From a checkpoint of a small self-supervised image encoder.
Training: soap at rate 0.0032, 7600 steps.
Data: trained on rendered landscapes of hills, water and sky, 145000 training examples, 26.8 epochs.
Rows from block 8 of a small self-supervised image encoder, named by matrix and row number. Rows with one number belong to one neuron. Each number is 128 + 32 x the weight over its row's rms, rounded and kept within 0 to 255. All counts start at 0.
After each neuron's rows are labels from the 100 images, of 14848, where the neuron reaches its highest value: "colour at peak" is the nearest of a few named colours to the mean colour under the peak. Only what is clearly more common there than usual is listed. The data: rendered landscapes of hills, water and sky.
# fc1: MLP up (model.blocks.8.mlp.fc1.weight, 640x160), inputs 0-159
# fc2: MLP down (model.blocks.8.mlp.fc2.weight, 160x640, transposed), outputs 0-159

fc1.490 [123 116 151 112 126 154  76 123 149 160 164 137 118 199 143 105 150  70  58 165 138 132 135 176 136 127 145 132 181 108 128 109  80 133 117 129 124  78 156 148 116  39 159 140 143 127 137  63 173 104 101 158 138 155  96 136 104 177 129 141  96  97 165 101 108 152 167 113 125  81 139 119 139 140 136 117 148 131 105 156 139  86 139 155 126 160 149 121 137 175 158 176 156 127 127 136 122 151  65  48 138  81 100 166 156 137 154 143 130  79 165 107 137 117  66 129  49 144 133  71 160 136 109  84 115  97  59 187 124 127 153 186 153 141 121  73 110  85 120  65 120 142  81 102 116  63 136 106 108 168  99 107 189 153 121 122 199 145 123 118]
fc2.490 [122 133 158 130 127 111 124 150  89 124 106 126 146  69 135  91 104 126 218 117 121 120 152  11 108  92 116 164  81 118 170 114 217 129 135 116 121 158  57 109 158 131 116  90 107 110  92 200  91 151 137 184  98  46  82 102  68  77 166 103 135 131  42 147 107  99 109 166 140 157 105 135 127 139 111 140 118  62 152 138 128 176 130  83 145  72 116 102 103 113  88  97 124 142  80 128  98 107 158 160 151 131 165  94  97  87 136 157  86 131 127 142 114 172 141 144 199  87 158 125  89 135 132 120 101 102 128 100 114 149  91  84 137 124 140 163 113 133 111 138  89  86 138  89 110 151 111  90 126 109  91 105  99 124 119 136 113 107 132 145]
colour at peak: brown

fc1.396 [112 147  67 121 149 126  75  95 115 106 118 129 122 103 163 142 182  52 150 114 116 117 144 136 153 138 156 130 137  82 157 181 107  92 195 110 193 143 145  90  98 163  78 189 108 126 139 119 151  90 111 111  97 100 125 102 113 139  95 134 118 154 110 109  93 174 114 107 148 151 104  37 128  53 125 113 153 112 173 148 204  83  69 161 105 110 116 169 109 148  90 135 186 188 139 119 152  31 118 112 173 117 161 136 126 155 119 107 114  94 128 103  74 113 163 152  91 129 129 128 131 111 159 131 107 159 107 114  93  88 115 164 130 138 120 175 130  92 164 142 117 144 166 138 110 113 178 117  94 124  86 116 181  63 139 114 178  83 137 175]
fc2.396 [152  65 105 131  63 112 142 104 131 114 152 102 110  79  98 136 110  96  33 104  73 144  79  89 130  83 138 153 103 106 113 122  96 180  97  94 106 162 126 163 115 138 143 123 190  77 130 156 103 172 109 103 111 119 181 164 104 112 156 122 146 120 150 137 173  72 157 175  95  78 131 142 133 169 158  77 148 103 153 145 124  99 160 112 113 125 143 174  49 190 127 147 145  52  98  86 140  93 118  88 115 135 128 142 107  94 134 113 161 124 141 117 128 129 144 141 125 125 129 135 150 113 111 124 156 159 109 124 216 124  74 166 116 137 110  84 138 130 127 128 118 179 116 120 149  81  94 125 128 153 218  35 102  95 123 142 111 148 111  64]
colour at peak: grey

fc1.158 [159 121 134  98 143 114 109  88  88  42 143 179 128 130  94 146 129 114  54 115 143 125 190  98 138  86 124 140  89 125 177  96 113 138  72 112 123 127 134 126 103 131  75 102 125 180 133 127 117 110 115  81 146 106  84 131 122 103 118 102 197 147 185 159 172 156 182  66 123 141 122 160 136 141 118 120 124  64 162 138 123 156 106 126 139 131 179  59 109  99 138 121 201  93 127 138 199 138 103 105 155 168 161 134  94 132  84 165 105 156 148 138 107 144 160 147 120  69 104 148  94 142 122  43 190  63 179 147 172 152 150 135 150 108 111 118 162 101 117 168 124 181 171 126 150 103  63  84 135 144 166 124 174 105 112 126  95 149 124 126]
fc2.158 [138 174  74 173 156 150 115 167 113 155 123 122 148 147 140 123  89 150 175 187 149 117  97 153 138  80 117 111 121 171  94 132  95 129 105 128 136  85 117  94 156 125  95 157  52  91 158 142  90 124 164 119 128  99 143 169 117 147 125 159  46  79 101 133 146 131  57 159 138  98 112  93 111 149  96  69  77 103  99 129 160 191 179 115 126  85  53 133 143 142 124 122 138 112 104 163 152 130 141 176 113  79 129 164 143 136 140 108 102 132  93 144 103  75 174 104 186 108  99 125 127 127 196 177  54 122 138 110 117  91 101 123 122 172  77 133  87 107 194 125 178 112  77 104 101 108 131  78 101 109  95 101 178 144 155 158 141 114 122 184]
colour at peak: grey

fc1.617 [140 197 101 174 120 150  92 113 168  98 127 124 171 182 171  53 107 101  89  83 113 112  94 163 174 114 139 130  67 176 174 111 163 116 122  85 121 113  72 169 126 150 125  88 118  68 166  97 184 192 109 105 172 110 122 173 137 127  90 138 126 125 113  62 118 103 102 131 109 144 171 143 140 104  84  80 143 117 179 164 104 145 137 141 146  96 121 120 130 170  92 127 146 101  77 121 115 113  80 160 152 158 159 175 137 104 153 145 146  87 197 134 106 136 102 148 143 143 148 109  97 182 177 105 152 122 134  88  95 130 176 153  98 125  97 117 134 129 133 125 107 129 217  53 177  97 113 149 117  92 104 154 128  92 163 140 176  93 139  91]
fc2.617 [116 100 185 163 154  86 134  88 130 135 149 138 130 127 126 168 145 138 132 159 153 214 139 133 149 104 138 141 127 139 139 185  94 198 148 188 142  94 200  95 102  98 128  96 197 159 127  97 142  65  85 148 126 175  80  93 136 145 194 128 118 111  89  94  91 147 128 118 130 112  45  88 102  83 103 121 137 106 164  85 130 135 146 159  97 162 172 136 127 127  65 123  90 123 156 132 119 144 167 164 150 104  50 122  92 179 109 159 111  87 112 153 171 107 186  96  83 145 148 140 147 107 145 123 133 131  76 131 168 115 144 113  87  97 203 125 106  95 101 168  98 118 136 142  76 162 119 110 167 172 100 124  67 120  94 126 151 127 123 135]
colour at peak: brown

fc1.467 [142 130 155  99 158  85  75 135 147 151 136 150  52  92  99 102 139 118 103 125  77 110 128  90 103 117 124  44 207 154 131  63 147 120 169 102 175 135 129 116 112  73  86 109  91 175 112  98 121 121  64 122 159 101 172 177 145 166 137  93 132 147  99  60 134 131 106 112 197 130  92  64 150 115 127 113 106 104 151  97  88 144 100 107 157 131  85 109 115 163 108  92 112 117 114 127 171 159 138 100 201 151  73 125 130 154 113 115 122  90  86 163 139 134 116 144 135 139 128 149 120 163 143 119 156 149 227 151 162 129  99 107 117 189 167 145 121 133  68  89 116 130 101 165 178 118 110  84 178 111 130 147 122 152 114 100 193 146 165 125]
fc2.467 [125 124 124 168 125 163 152 152 140 121 116  52 180 213 170 144 112 173 155 179 159 119 132 162 147 119 145 178  98 116 116 128 140 118 111 111  90  98 112 157 185 119 113 131 110 122 173 135 143 117 231  90 104 140 127  73  97 100  58 148 155 149 147 164 141  94 169 138  87 138 149 173  56 174 102  98 149 124 113 116 113 106 164 115 109 154 167 154 159 105 150 156 139  90 135 123  97 114 187 127 111  91 135 105 134 125 149 127 133 180 205 108 114 133  81  98  80  84 102 120 136 140  82 159 143 118  52 119 149 121 154 172 133  96  83  90 193 158 186 177 139 125 120  83 100 102 162 169 133 141 158 113 130  58 117 127 133 135 109 124]
colour at peak: cyan

fc1.405 [155 137 179 124 130 160 103 175 144 186  98 129 163 199 113 100 198 139 144  66 127 128 201 124 135 112 116 150 186 127 109  97 159 120 125 144 148 183 138 146 164 139  56  98 135 137 141 117 105 110 193 127 102 165 136  51 158 133 125  99 173 133 138 112  74  42 139 127 161 173  97 124 123 132 188  85 140 145 138 146 146 106 140 131 213 146 134 114 190 137 167 167 168 103 127 110 172 110 135 142 111 149  97  94 116  82 145  65  89 102 125  94  91 154 111 107 124 156 131 110 108 133 151 104 156 138 192 203 120 139  80 146 160 145 144 128 157 127 184 121 162 126 131 101 132 152 115 144 121 117 183 143 129 155 113  97 180  96 186 102]
fc2.405 [ 91 113  78  96 133  57 160 156 161 144  93 115 166 168 165 129 142 148 107 123 140 177  78 111 205 151 178 131 135 136  80 173 126  43 133 100 180 104 109 140 168 107 158 146 122 105  86 152 161 154 114 117 132 118 116 187 158 127 143  89 138  76 115 100  85 163 113 132 110 111  62 127 173  69 142  95 123 133 130 160 136 116  71 121  71 107 155 129  85 127 108 197  78 126 105 135 162  95  76 152 132 148 100 111  76 140 158 104 147 198  61 141 169 159 102 135 144 130 188 123 123  91 123  51 115 129 147 129 126 142 149 127  70 128 102 121 127 106 110 102 125 121 106 122 124 161 186 110 112 127 180 129  91 122  85 166 118 159  75 102]
colour at peak: brown

fc1.272 [122 138 126 121 125 108 115 125 140 145 105 127  90 124 170 144 193 132 174  80 162 157 127 112 149 128 146  81 172 230 108 158  89  83 159 140  83 107 164 158 147 139 141 120 143 195 179 131 118 170 151 105 119 151 103 153 154 127  99 143 110  76 148 147 110 198 131 141 166 141  82 130 149 153 133 149 146 156 116 114 118 144 113 183  98 145 109  85 148 123 171 193 162 124 121 127 178 113  36 140  54 120 177 190 118 148 121 106 106 100  69 150 122 135 126 154 144 153 210 153 123  91 109 126 118 167 104  92 159 141 124  90 194 109 142 113 128 154 141  94  81 135  62 115 142 123  61 149 141 105  92 111 208 163 131 158 123 119 154 140]
fc2.272 [ 59 100 112 119  81 148 110 100 116 118 184 215 157 147  81  74 152 121 126 153  94 102 126 143 129 126  96 152 153 112 125 231 146 116 107 174 156 143 149 104 105 107 120  80 138 119 100 119 135  97 116 157 100  88 108 100 161  80 140 131 106 129 170 124  88  89 132  96 150 120 139 146 175 115 116  89 124 114  67 134 148 143 136 146 147 161 168 152 134 102  91 105 116 133 171  99 109 156 140  94 187 166  89  96 150  73 197 182 164 147 104 151 116 109 138 124 102  85  96  44 117 118 164 155  68 117 186  82 110 164 106 159 124 115 137 105 117 176 104 136 137 135 189 113  85 126 138 113  95 177 170 138  57 141 110  66 103 162 111 113]
colour at peak: cyan

fc1.55 [126  90 129 105 112 130  90 126 166  84 107 150 169  83 144 140 116  84 144 125 148  97 193  59 122 170 153 128 155 169 164 231  53 112 135 124 159 154 105 143 133  97 149  95 128  74 118 118  80 133 157 108 118 171 169  84 136 116 118 135 175 136 145 134 184 113 152 107 139 158  78 159  79  90 132 140 122  80 103 141 159 114 147 133  44 181  63 125  71 144 163  71 105 127 104 133 129 100 113 119 121  92 134 179 124 133 136 136 139 116 109 159 137 114  90  65 153 129  98 112 200 162 155 102  99  93 126 119 135 142 155 157 112 157  99  81  90  78 165 135  81 103 176 126 122 172 118 157 158 126 105  98 183 139 143  86 163 127  77 134]
fc2.55 [120  99 155 157 127  99 143  85 115 156 153 174  67 176 121 186 129 148 126 144 116 109 180 160  71 113 111 106 100 166 105 172 142 170 157 151 130  90 169 160 179 129 129 137 154 179 127 104 124 115 115 109 124  81  78 127 177 143 141 138  94 152 140 103 122 162 113 136 152  97 135 114 153 157 143 131  86 154 127 104 150 103 138 143 171  56 151 121 125  95  89 194 193 107 173 102 188 173 136  85  88  95 139 115 120 157 109  63 171  95 171  80  86 152 159 220 135 113 124  90 160 183 100 116 130 164 149 101  93 117  76  86 205  86 139 170 186 197 111 122 124 144 138 133 115 126 102 108  98 146 118 116 113 132 148  97  93 116 160 117]
colour at peak: black

fc1.53 [181  84  90 163 136 134 123 165 157 183 168 111 162 141 149 140 124 132  91 140 150 136 144 112 129 187 142 105 150 109  70 112 156 154 174 144 175 102 125 137 158  90 129 137 149 119 168 172 140  88 201  93 124 171 166 120 163 109 119 157  87 122 150  91  97  56 194 131 158 157  94  75 165 118 152  93 159  58 177  84 113 154  95 111 156 119  96 193 154  89 157 148 212  92 164 142 177 132  96 133 112 138 150 125 139  80 110 159 112 100 119 127 135 123 160 115 116 125 178 138  88 103  85 101 139 104 142 112 145 138 178 124  75  71 129 110 141  40 156 131 121 145 154 137 158 158 142  98  92  67  81 138 146 158 144 102 145 132 149  79]
fc2.53 [ 98 163  92 111 127 129 110  95 108 149  83 136 111 144 107 121 113 197 231 150 129 154  62 132 137 100 106 177  58 202 147 110 113 124 149 153  90 137  82 146 110 180 143 118 147 176  98 157  75 159 121 129 156 166  70  58 138 143 122 130 159 105 122 126  94 131 134  87 113 101 101 153 145 102 131 135  80 173 149 160 127 107 111 121 162  93 149 167 142  99 131 134  70 134 122 146  91 173 107 160 199 113 116 109 112 151 116  96 131 104  64 113 114 143 154 119  99  99 104  83 119 122  90 127 177  98 161 127 121 149 105  93 129 196 136  68 103 172 134  74  87 126 111 145 175 112 147 121 190 163 143 157  69  88 115  79  99 124  93 171]
colour at peak: grey

fc1.416 [196  81 135  82 179 167 141  94 177 103  76 117 143 156  85 128 177  98  68 123 195 102 134 136 126 203 120 192 116 146 144 112 109 115  97 142  99 111 116 140 101  83 183 125 128 135  99 125 201  89 120  99 164 178 107 195 162 201 129 139 173 119 109 116 115 112 155 160 148 138 106 124  79 174  62 124 131  84 125 167  82 145 141 108  84 124 119 165 206  98 105 119 129 143 103 102 181  95 140 108 125 104 164 148 109  98 116  96 150  80  97  80 108 147 121 160 161 174 135 157 182 128 110 104 147 119 123 127 132 192 147 135 142 105 103 142 131 125 150 147 126 104 149 110 132 112 107 196 144 181 152 146 134 108 150  70 157 137  87 159]
fc2.416 [ 82 162  79 126 118  95 106  92  97 119  82 142 112 171 158 126 116 153 187  88  55 165 177  94 147 116 161 173  95  82 129 141 112 170 116 130 108 172 148 164  96 132 161 101 142  90 145  83 154 153  85 152  90 101 171 100 116  65 130 112 142 132 125 148 109 117  74 122 125 146 117 154 136 139 170 114 119 137 132 130 185 132 118 171 123 107 119  67  98 154 138 185 180 131  94  83  98 108 144 126 147 142 169 106  98 154 193 118 167 147 146 135 229 127  97 112 154  94 184 114 108 113 145 114 108 203  92 143 127  73  93 165 133 193 150  43 155 133 123 109 138 126 137 116 121 179 126 100 128 107 111  93 180 102 140 152  61 114 156 133]
colour at peak: cyan

fc1.319 [140 118 130 117 124  94 107 192 177 139 145 181 201 176 109  54 137 102 164 144 134 147 168 123 113 132 139 129 153 126 163 111 129 125 153 145 174 172  83 139 148 137  80 159  79  67  96 125  62 148 181 133 158 160 161 122 122  92 193 142 157 149 152 102 122 118 141 100 144  58 144 108 149  47 142 119 120 159  77 107 133 184 151 164 146 180 127  64 138 140 100  96 142  94 132 129 143  85 193 173  86 173 157 181 131 161 152 110 111 159 134 156 106 149 173 114 133 109 106 109  84  77 118 149 184 153 125 123  94 102 149 120 131 119 135 118 114 149 125  91 162 136 122 128 118 101 139 104 108 121 158 179  87 101  71 122 124 228 116  99]
fc2.319 [127 134 121 146 107 153 170  98 116 128  76  97 102  71 132 173 135 164 122 158  99 131  81 108 159  97 161 105 136 146 129 128 175 116 123  64  73  99 109 124 125  95 128  97  92 185 152 122 207  69 112  61 103  83  89 158 102  73  81 142  82  88 154 152 141 138  86 166 153 134 108 118 120 179 104 115 106  59 135 153 170 144 126 127 145 151 128 156  94 144 155 168 165 130 142 154 158 178  88  85 131  93 161  78 106 146 120 132 116 136 123 164 150 115 125 108 131 111 206 151 172 200 155  80  91 115 148 154 215 161 152 175 156 179 128 181 138  95 150 143 144  93 173 151 140 152 107 123 148 137 105 120 148 141 176  86 100  98 159 144]
colour at peak: cyan

fc1.71 [155 133 139 125 149 133 149 162 134 117  87 151 164 104 151 147 102 105 137 123 134 161 135 130 189 108 126  79 109  63  75 125 100 107 162 112 145 137 201  78 172  57 121 126 133  75 115  85 107 114 115 132 145  87 155  80  99 200 121 116  81 161  90 119  94  82 120  97 192 135  80 141 129 151 127 162 111  51 146 111  82 139 151  80  94 125 105 181 106 126 145 176 101 104 153 156 148 111 154 118 145 125 120 135 145 173 107  49  86 209 177 122 134 108 145 133 158  94 132  99 164 138 142 150 174  90 156 120  96 121  79 151  95 135 167  94 167 127 159 119 155 125 134 139 125 156 168 156  81 111 169  90 102 147 155  38  76 136 106 118]
fc2.71 [ 98  87  99 126 130 126  98 105  84 172 171 126 132 172 100 120 131 121 116 154 124 105 131 167 128 140 104 170 164 182 102  97 127  80  94 189 126 162 116 173  83 205 145 123 122 133 131 147 120 158 159 131 131 151 125 145 198 114 115 114 168 151 163  90 171 129 139 112 131 209 184 111 137 115 120 145 147 195  88 138 133 129  40 170 139 123 173  71 184  99  92  73 162 135 114 158  88 140 139 153 110 133 169  76 141 128 180 179 138  79  88 123 112 139  89 151 117 148 156 146 132 118  79 119 154 159 146  85 110 103 169 138 144 110  86 133 138 126  21 154  91 102 140 141 141 132 136 145 166 164  91 153 144 113  83 198 119 134 176 131]
colour at peak: brown

fc1.454 [ 84  96 182 139 113  98 145 184 141 116 122 181 106 141 173 171 104 171 146 109 106 155  84 148 213 123  77  90  82 136 129 143 170 128 114 155  93 119 121 157  98 104  91 119 117 108 161 138 172 121 123  57 116  94 129 204 104  79 134 124  80  95 120 102  92 150 115 109 121  86 118 115 107  89 168 110  80  93 119 144 141 115 129 182  73 157 131 127  44 147 141 127 140  94 150 147 141 121 136 146  77 133 118 147 129 118 166 188 124 104 120 213 108 136 124 159  55  80 168 181  95 119 126 131 197 136 137 113 140  82 126 102 108 123 109 110 125 177 142 111 119 107 142 112  94 176 173  98 126 178 103 131 109  96  95 160  95 187  73 149]
fc2.454 [130 123 143  88  80 105 158 116 136 113 135 122 133  75 103 210 121 170 196 148  72 152 169 111 162 112 138 149 111 151 133 147 107 170 126 166 129 144 159 149 178 115  95 164  95 134 119 100  60 150 174 146 194 159 125  96 116 161 150 127 124 126 149 183 108 111  68 128 132 169 103 124 106  27 185  96 175 128 134 112 142 124 113 127 117 134 138 171 138 116 156  47  97 149 120 196 108 144  69 140 163 122 159 161  92 170 137 135 184 113 135 114 116  52 152 102 189  96 112 109 159 189 186 168  93 125 110  97 103 125 129 113 118 107 109 135 107 122 122  80 117 177 157  74 144 112 131 128 161 148  98 139  77 131 131 174 154 104 153 107]
colour at peak: grey

fc1.233 [109  93 123 184 134  77  48 147  99 143 101 102 128 178 146 129 117  87 150  89 145 129 125  54 148  84 175  96 133 174  97 165 121  80 135 112 123  89 124 126 128 152  71 153 161 193  75 147 124  71 128 133 135 120  88 104 145 192 150 127 120 119 139 180 110  79 114 120 125 120 191  77 148 119 106 132 158  86 166 101 147 101 141 173 109 201 149 120 101  99 150 121 127 143  80 120  98 134  82 166 144  63  97  91 107 127 199 119 133 147 159 139 164 141  99 109 184 146  99 163 121 150 133 113  99 144  75 116 178 117 158 196 104 120 136 172 161 170 100 147 141 137 115 131 117 164 102 168 161  78 125  95 121  70  87 151 161 105 171 116]
fc2.233 [108 186  72 127 126 145  59 153 126 105 118 145 149 155 145 123 119 100 175 166  91 127 150 125 183 159 104 121 152 112 182 146  96 167  89 121  76  88  72 120 108 185 113  80 173 130 151 165 134 103 132 132 144 149 186 137  67 194 132 130 146 121 126 171 153 130 121 162 129  50 106 126  55 163 107 177 155 175 130 146 110 103 123 117 111 120 119 122 188 109 117 131 114 142 147  88 145  73 106 131 128 139 221 161 157 161 137 185  78 134 172  94 157 107 151 135 108 130 127 155 137 100 119 166 118 127 113 159 146 153 124 147 104 185  92 149 155 115  74 143 136 129 176 157 146  84 122 172 108 100 181 135 187 194 132  67 117 161 139  93]
colour at peak: brown

fc1.119 [143 126 102  72 196 152 122 203 141 116 103 135 175 150 201  87 147 150  76  94 131 135 133 180 157 112 138  85 144 154  49 128 193 105 157  92 105 116 121 125 142 115  75 118 105 160 111 143 132 134 132 144 168 123 115 106 131 148 171 157 165 133 137  98 121 220 122 130 155 120 133  97 117 127 161 119 111 101  77 155  82 203 148 137 135 137 184 149  96 143 141 141 143  71 188 162 124 101 136 107 129 144 115 163 183  87  95 168 108 128 155  84 131 114 138 108 122  60  92 188  99 109 163 153 138 103 137 101 139 145 167  96 125 116 160  92 159 158  98  52 144 107  88 100 100  98 151  89 134  60 145 150 178 150 117 122 158 122 177 100]
fc2.119 [127 188 142 126 143 175 144  99 125 151 122 178  45 109 136 138 103 107 183 105 157 167 114 114 162 185 119 101  96 140 171 103 115 131 146 173 149 126 101 156  98 140 237 116 185 171 166 133 115 133 135 188 129 156  92 187 128 120 148  86  72  87 101 142 150  34 121 133 148 164 146 165 177 124 143 141 164 112 151 145 119  71 102 171 140 145  92 166 174 149 109 118 113 147 134 163  95 144 134 139 145 117 149 109 105 144 177  96 194 135 155 145 115  85  94 100 143 138 143  91 150 165 108 122 144 163 136 131 107 125 165 145 121 171  79  98 124 125 182 159 160 158 154 166 140 189 121 138 172 180 122 125 112  99 160 149 129  61  83 165]
colour at peak: grey

fc1.154 [150 130 124 148 199 107 105 169 125  92  94 118 107 165 160  57 123 166 151  98  75  75 116 180 106 122  82 112 123 159 176  82 103 153 138 135  97 158 134  55 100 152 147 186 141 160 140 126 144 191 122 133 118 102 144 157  63 130 122 141 124 101 140 104 159 146 120 158 149 136 158  53 194 104 102  90 117 157 118  82 207 113  97 143 151  89  85 144 161  30 126 137 141 108 111 153 119 154 115 155 108 111 160 148 149 165 132 204 102  78 146 115 154  99 100 114 124 176 166  99 108 132 114 139 128 123 168 101 171  96 110  93 123 113 138 153 153 176 138 172 152 149  88 143 146 154  74 131  67 146 120  81 138 114 146 117  80 103 168 143]
fc2.154 [129 161  93 143 179 106 151 157 149 218 150 146 111  72 204 130 126 130 116 178  74 140  89 107 103 135 141  98 145  90 126  70 109  73 175 109 114  97  84 153  98 141  79 124  91 109 125 111 166 155 150  81 100 167 129 163 207 126 124 117  97 101 127 129 116 129  97  96 176  64  83  91 153 148 184  89 101 149  81  86 134 193 122 158 130 151  95 102 141  77 139 125 204 157 131 181  81 152 126 201  92 140 141 107 136 135 131 103 145 134 144  88 104 118  36 106  93 144 140 133 117 145 126  87 158 114 161 106 108 152 150 118 145 139 142 139 102  96 109 113  67 139 147 112 133 136  86 103 162 117 176 184 109 146 129 126 137 112  95 136]
colour at peak: brown

fc1.604 [137 160 153 103 151 129 126 126 119 101 128 139 130 177 133 191 101 107 123 159  83  95 137 162 182 166  97  68 113 116  81 124 116 181 174  94  87 146 123 161  68  95 135 141 135 123 130  90 107 132 116 115 121 103 120  58 162 120 115 122 131 120  91  67  98 141 119 219 147  99 107 135 113 124 116 129 142  76 135 164 122 113  54 154 131  54 166 114  99 120 160 159 120 132 106 137 175 108 236 141 109 132 161 141  87 148 117  92 119 114 177 132 137 130  69 140 168 142 183  86 121 149 169 106 140  92  74 110 107 154 163 180  99 135  98  83 175  93 167 105  90 140  83 135 191 110 113 159  44 155 122 127 101 133 119  90 127 142 137 122]
fc2.604 [102  69 164 166 102 147 126 114 164 156 147 128 153 127 131  56  98 151  54  88 178 137 138 159  95 129 123 186 188 105 130 119  82  40 120 128 150 138 122 127 171 158 120  99 102 109 115 161 144 108 160 151 155 145 156 174 158 175 151 107 107 126 180 161 146 174 162 108  92 139 100  93 114 149 126 130 132 182 120 122 147  86 162 161 160 177 111 108 140 160 114 149 117 140 124 157 123 148 135 110 133 142  67 101 155 158 139 201 141 161  67 202 138 142 155  79  92 165  51 143 124  91 115 146 140 178 175 143 138 125 107 101 141 174 118 107  74 190  94 143 116 108 111 147 124  80 133 125 176 115 139  76 167 121 124 161 173 188  97 135]
colour at peak: brown

fc1.187 [138 132  86 157 134 147 132  88 175 141 156 146  85 179 132 127 110 131 116 184 193 155 165 127  74 165  90 142 182 142 138 160 129 120 137 110 166 118 134 124 113 167 127 113  82 142 110 112 165 121 152 180 135  69 106 183 152  76 138 141 137 114 119 114 160 192 122 140 114 151  87  71 136 117 108 100 122 148 121 178  76 118 134 124 200 151 121 158 102 110  51 128 135  96  42  58 137 139 136  96  75 155 198 151 191 143  87 143 155  79 113 134  90 167 105  74 132  82 169 101 113 112 164 191 147 150  92  79 139 175 114 118 155 141 109  87 148 124 155 133 126 121 147 147 127 135 152 143 139 166 196 183  89 116 135  99 102 163 121 115]
fc2.187 [ 97 106 118 130  97 169 120 113 120 101  84 131 180 131 148  85 119 116  81  90  72  85 105 125 193 134 150 151 106 151 115 141 114 174 139 141  82 142 189 132 138 149  98 153 140 132 126 142 160 136  94 127 142 145 130 159 110 112  52  97 198 148 136 175 132  86 105 153 139 145 120 106 128  96  68 131 202 102 124  99 185  84 101 115  76 180 170 121 154  97 177 114 163 141 174 163 143 147 129 136 145 103 127 190  89 132 114 112 129 158 128  97 132 120 127 136  91 138  76 127 213 190 109 104  66  96 113 182  92 141 168 106 154  61  71 200 146 180  88 160 113 161 109 195 113 128 119 143  91 135 133 102  96 117  96 113 127 126 111 112]
colour at peak: cyan

fc1.289 [143 157 104 142  81  57 141 109 197  94 122 133 135 174 107  68 170 102 136 135  97 140 240 167 166 129 165 150  74 107 124 138 158 148 169 159 114 140 101 181  87 119 160 123 158 148 149 138 110 151 138 178 122 120  66 154 129 196 135  73 149 127 104 143 100 100 114 174 111  91 128 144 178 142  67  78 142 100  73 156 135  84 106 155 144 140 129 152 134  88 117 104 133 181 144 105 156  81 146 115 142 152 102 132  99 136 155 128 158  85 187 173 115 158 100 158  64 129  66 139 128 167 156 129 156 151 185 136 146  93 146 163 146 106  88  83  89 108 131 106 153 104  96 120 101 115 115  93 151  89 109  98 155 177 125 100  86 106 100 160]
fc2.289 [130 113 121 121 157 149 107  77  84 155 165  95  93 123 139 184  87 170  87 100 111 125  87  71 104 171  85 134 133 165 151 135  87 133  72 139 160 195 168  94 146 134  98  90 144  78 115 162 146 134 134 136 124 128 138  73  94 134  98 123 110 119 175 101 139 127 185  78 130 163 171  70 140 124 113 145 171 142  80 150  95 127 119 131  92 100 169 147  89 172 109 125  85 107 120  96 130 112 122 165 129 145 185 128 137 133  43 166 161 143  86  70  96 127 165 114 128 133 103 144 126  72  77 187 177  82  53 143 103 158 136 122 146 195 153 191 150 135  74  95 154 102 154 139 105 135 110 119 106 170 147 138 174 113 187 111 146 118 119  97]
colour at peak: grey

fc1.140 [147 135 160  90 159 205 129 124 127 138 158 151 135  99 158 145 172 146 195 156 162 100 160 177 155 112  98  92 136  88 107 144 138  83 142 172 118 126 179 145 118  97 135 173 130 142  61 125 130 121 141  94 118  89 149 137 128 156  99  88 110 125 155 161  72 110 129 101 153 138 130 118 122 140  81 110 119  95  94 105 159 187 137  96 119 129 167  86 133 142 109 135 170  48  88 147  87  93  93  71  83 143 102 185  99 122 153 134  82  94 103 186  54 104 137 101 109  65 125 151 103 113 106  39 121 131 125 106  99 114 126 164 122  56 122 155  50 140 174 184 105 147  96 114 170 145 109 131 127 151 125  96 136 135  92 155 149 103 106 195]
fc2.140 [187 117  86 167 136 103 129 100 181  89  95 122 156 178  77 127 107 105 108 152  63 182 129 122 167 143 145 156 135 188 134  89 142 133  97 129 167 119 130 148 135 150 102 151 126  98 189 133 153 153 103 156 138 178 146  66 131 149 154 163 107 137 111 120 216 118 155 163  95 142 134 116 177 166 146 133 183 173 113 124  71 117 172 139 147 168 136 165 162 123 172 163 117 166 178 148 115 120 107 198 168 101 116 141 133 124  68 197 131  84 138  78 172 149  99 135 137 156 142 145 166 133 172 152 144 105 141 148 141 169 125 107 132 212 111 108 156 127  83  50  99 113 197  97  99 148 156 132 145 115 147 138 145 135 145 144 145 134 186  82]
colour at peak: grey